Weights of a small contrastive audio-text model.
Model: 6.01M parameters, mfcc input, encoder arch wavenet, encoder norm batchnorm, text encoder width 128, text encoder layers 6, text encoder moe top_k, text encoder num experts 16.
Training: adamw at rate 0.0029, 8000 steps.
Data: trained on strings of digits, spoken by a formant synthesiser in many voices, 26.2 epochs.
Rows from block 2 of the audio encoder of a small contrastive audio-text model, named by matrix and row number. Rows with one number belong to one channel. Each number is 500 + 50 x the weight over its row's rms, rounded and kept within 0 to 999. All counts start at 0. Numbers have three digits each.
After each channel's rows are labels from the 100 clips, of 14976, where the channel reaches its largest size: "top examples" is what is common among them. Only what is clearly more common there than usual is listed. The data: strings of digits, spoken by a formant synthesiser in many voices. In brackets: how many of the 100.
# filt: filter width-3 conv, dilation 4 (encoder.blocks.2.filt.weight, 192x192x3, each kernel summed), inputs 96-143
# gate: gate width-3 conv, dilation 4 (encoder.blocks.2.gate.weight, 192x192x3, each kernel summed), inputs 96-143
# out: residual pointwise conv (encoder.blocks.2.out.weight, 192x192x1, transposed), outputs 96-143

filt.53:547520460525554482538509519524467523473436581467559498533526545438508559536568506609460562493576571526425532535498542517426572497495560509500544
gate.53:430542496408470506459511483442553503515501398490527479553480372537517487515454483499467425534485524547559395490503415441616492563444401422505403
out.53:560476500451535508573461581515461550403510588420542483431491583412498574530628463554495606447499515489433574529530552498477546409519521494492544
top examples: reverberation (77); "seven" (59); thin (high-pass) (30); first digit: seven (27)

filt.171:587543483539561500505472501525478506510467626474547528508538571422468551452557498572449554476511596504406581537468533495386594466561589552502558
gate.171:454503507454415514420540464360517493531568420512513516527472412506474490435422473439500418559448515501513404472521422445535487478417406413532409
out.171:576543501383491498453482548420413522462481504429490476503471450431477580471567420528500562493485561544457515579535418465508520463478480446514443
top examples: reverberation (66); number of digits: 5 (40)

filt.26:550500537454502482550477535511535612475496439548408491491530505582513456540473523514500488516470395512582535468500545526583403505482444525491529
gate.26:437505458454396458382487437482547458551519453486511482495425394581442473436387484455535416527457507534589382487472449419532468509437439451496427
out.26:439475548507477513571532555485435486449453485586498519471535562531542432572554565426531563549543464517545505477516536578479444561459500441546551
top examples: reverberation (72); number of digits: 5 (42)

filt.30:570547415519530448492430485501443556573472497420503380504532507527405598479497474646472551458486496529548527525455534453545473539548526550441448
gate.30:483530563506367554379427459526455491562462519476417560476470429600433549461419466535507495492427470511479434488454467444565541563485435516444483
out.30:501487470544509459508538456452598505531520486402543437494434447532407514480450494602442502456582433519541461560484465479516459512456521515514468
top examples: whispered (33); last digit: three (31); last digit: six (25)

filt.66:483458424533440466454537482442517460493467568411587479540471424473465516503512497536474508546580564542463483546511488452422508573505500477537410
gate.66:464504572503463556476511493514509446549483528543431558417510439613495496535434489453563506590454447501562431517475481443567546569526433480496561
out.66:471438487498440463539439593510443557477434489428452525496544526432546538598592445480490599444472531500492522553538541422537505499600458534550547
top examples: "six" (72); first digit: six (30); last digit: six (28)

filt.1:570562510436594481555559494353504588508471464507443505551519595401499477481522439534460484526452483517538637473495469537569435451564532467556553
gate.1:425495470427430486417447441488542427599468468461476548495439411587439523466391446442458450521432508490516399454452425415548500526471457446498461
out.1:498479560473495560608551543503457547438435492538541525499572492487556464512574492450554515556533495583509560457519521569508469486501506470496543
top examples: reverberation (88); "three" (61); "six" (56); last digit: three (39)

filt.119:460455407481525412476473415465505469510546480489490459517461443504416447504429480427477430495450482378520489420449467459489427446556501506510424
gate.119:400525562451442509405472482496506519567474494459547588539470417588477522470434463472475471553462540571540402488496445435536504523436419440521463
out.119:485405463538563435545515366541607501534481493488486463506484495560452439470411463508442423460484466422484501410431575536452460470500552570486534
top examples: whispered (33)

filt.159:516508506519396536451509561509492524505436429472540479512468406526543542517534536577488546494554490633541412577537484484519454629425428473541464
gate.159:426479567434413507399430468426482536548414480435507597490443411538446523452450441472447497495422455535480451478472470421538529546436406410564529
out.159:506527505500429490426460605487496514462507458485512498539500444486582529587535582525517516495528564588527416572596519453549494534495404498518449
top examples: reverberation (62); number of digits: 5 (44)

filt.23:518450413422568451497515460368498480461530525470515500524438552337480496468521420456455409504494518420431587431480490473435534376543556423542490
gate.23:461436522558423530471416487552457469495514581525519586443478488557504453500490532396553496522510444517407498484478537583459543505483458508492610
out.23:501503458560458507486495513608531512427552567411620429544524518447498517416554524511511461489552594479458469488534585504461550416475497504447468
top examples: "three" (57)

filt.37:459547543470533529493578522442599538497575558482622510550537539424564481481520557454551480533511529524466459492527512497530571459436466487519434
gate.37:446522489463505543449473452426479532563501502478463499512463480540462511425417457472530429573430490581491465454461458495631513500475414490525520
out.37:439511457492398499473510535537369460468486540548485547495521561527542470567553609403595539508513583515535477460519550478491503578509483483491479
top examples: "six" (96); number of digits: 5 (46); first digit: six (28); last digit: six (26)

filt.191:545556487401553478575524474503496503538467499459489463487595570470470570513532408591406559445468544473518495507471502455574510520512587505464523
gate.191:442456467415463426444444478440543495528460435478427507510418405531491498496456418496466410495481456472516451475519411493553513464483395362549488
out.191:482548457418587493604561464491539525581507547400568407469587489510415582517499455571491520489461532538517490463445464424563521441531549569406458
top examples: reverberation (73); "six" (70); last digit: six (60); last digit: seven (31)

filt.107:516691531441527563453477444400436565554442486432462498568500530448445541418448428533472429564451508530483549496494438479562527507515491494466450
gate.107:546426467590436459399370489446480426483448431515472517508349402507464438408464457471439434473518393579475520504480439520470472434510441495576489
out.107:528459529485539480432464421456520443509468421514396559486414461502484452476412432452470406521445415465485496441474402550506485485520502472554533
top examples: "three" (93); first digit: three (41)

filt.79:542546571547504614500514547475492518479511534500539548497532566429553516442561501507588574567530492580422512579556510561433573499420469506486563
gate.79:481534521446420465402416464453545460556489436489487532523403411560482552455431471477532440560475499542531407488491423466531528545449413436522479
out.79:572562573415523592501509556443408558504496510488495532506528503432525564467521483496567477591428512588489554560546368499564523413571485464536509
top examples: "three" (80); last digit: three (66); thin (high-pass) (30)

filt.39:454463553560440510417479470536482489533422543495543507493426463562451469499440543468453493521517525545508507480487545419455531571521501514581430
gate.39:528566493420437491443404491487455495507488412488416509510393495590458521423477426484477477546483434534515463482497446487539505481510421424521458
out.39:505530551480464585566556562545487522500500507542498556507540516528585541556506561511578547552554525609563465573567513529546521511498442494507569
top examples: "three" (79); last digit: three (62); first digit: three (27)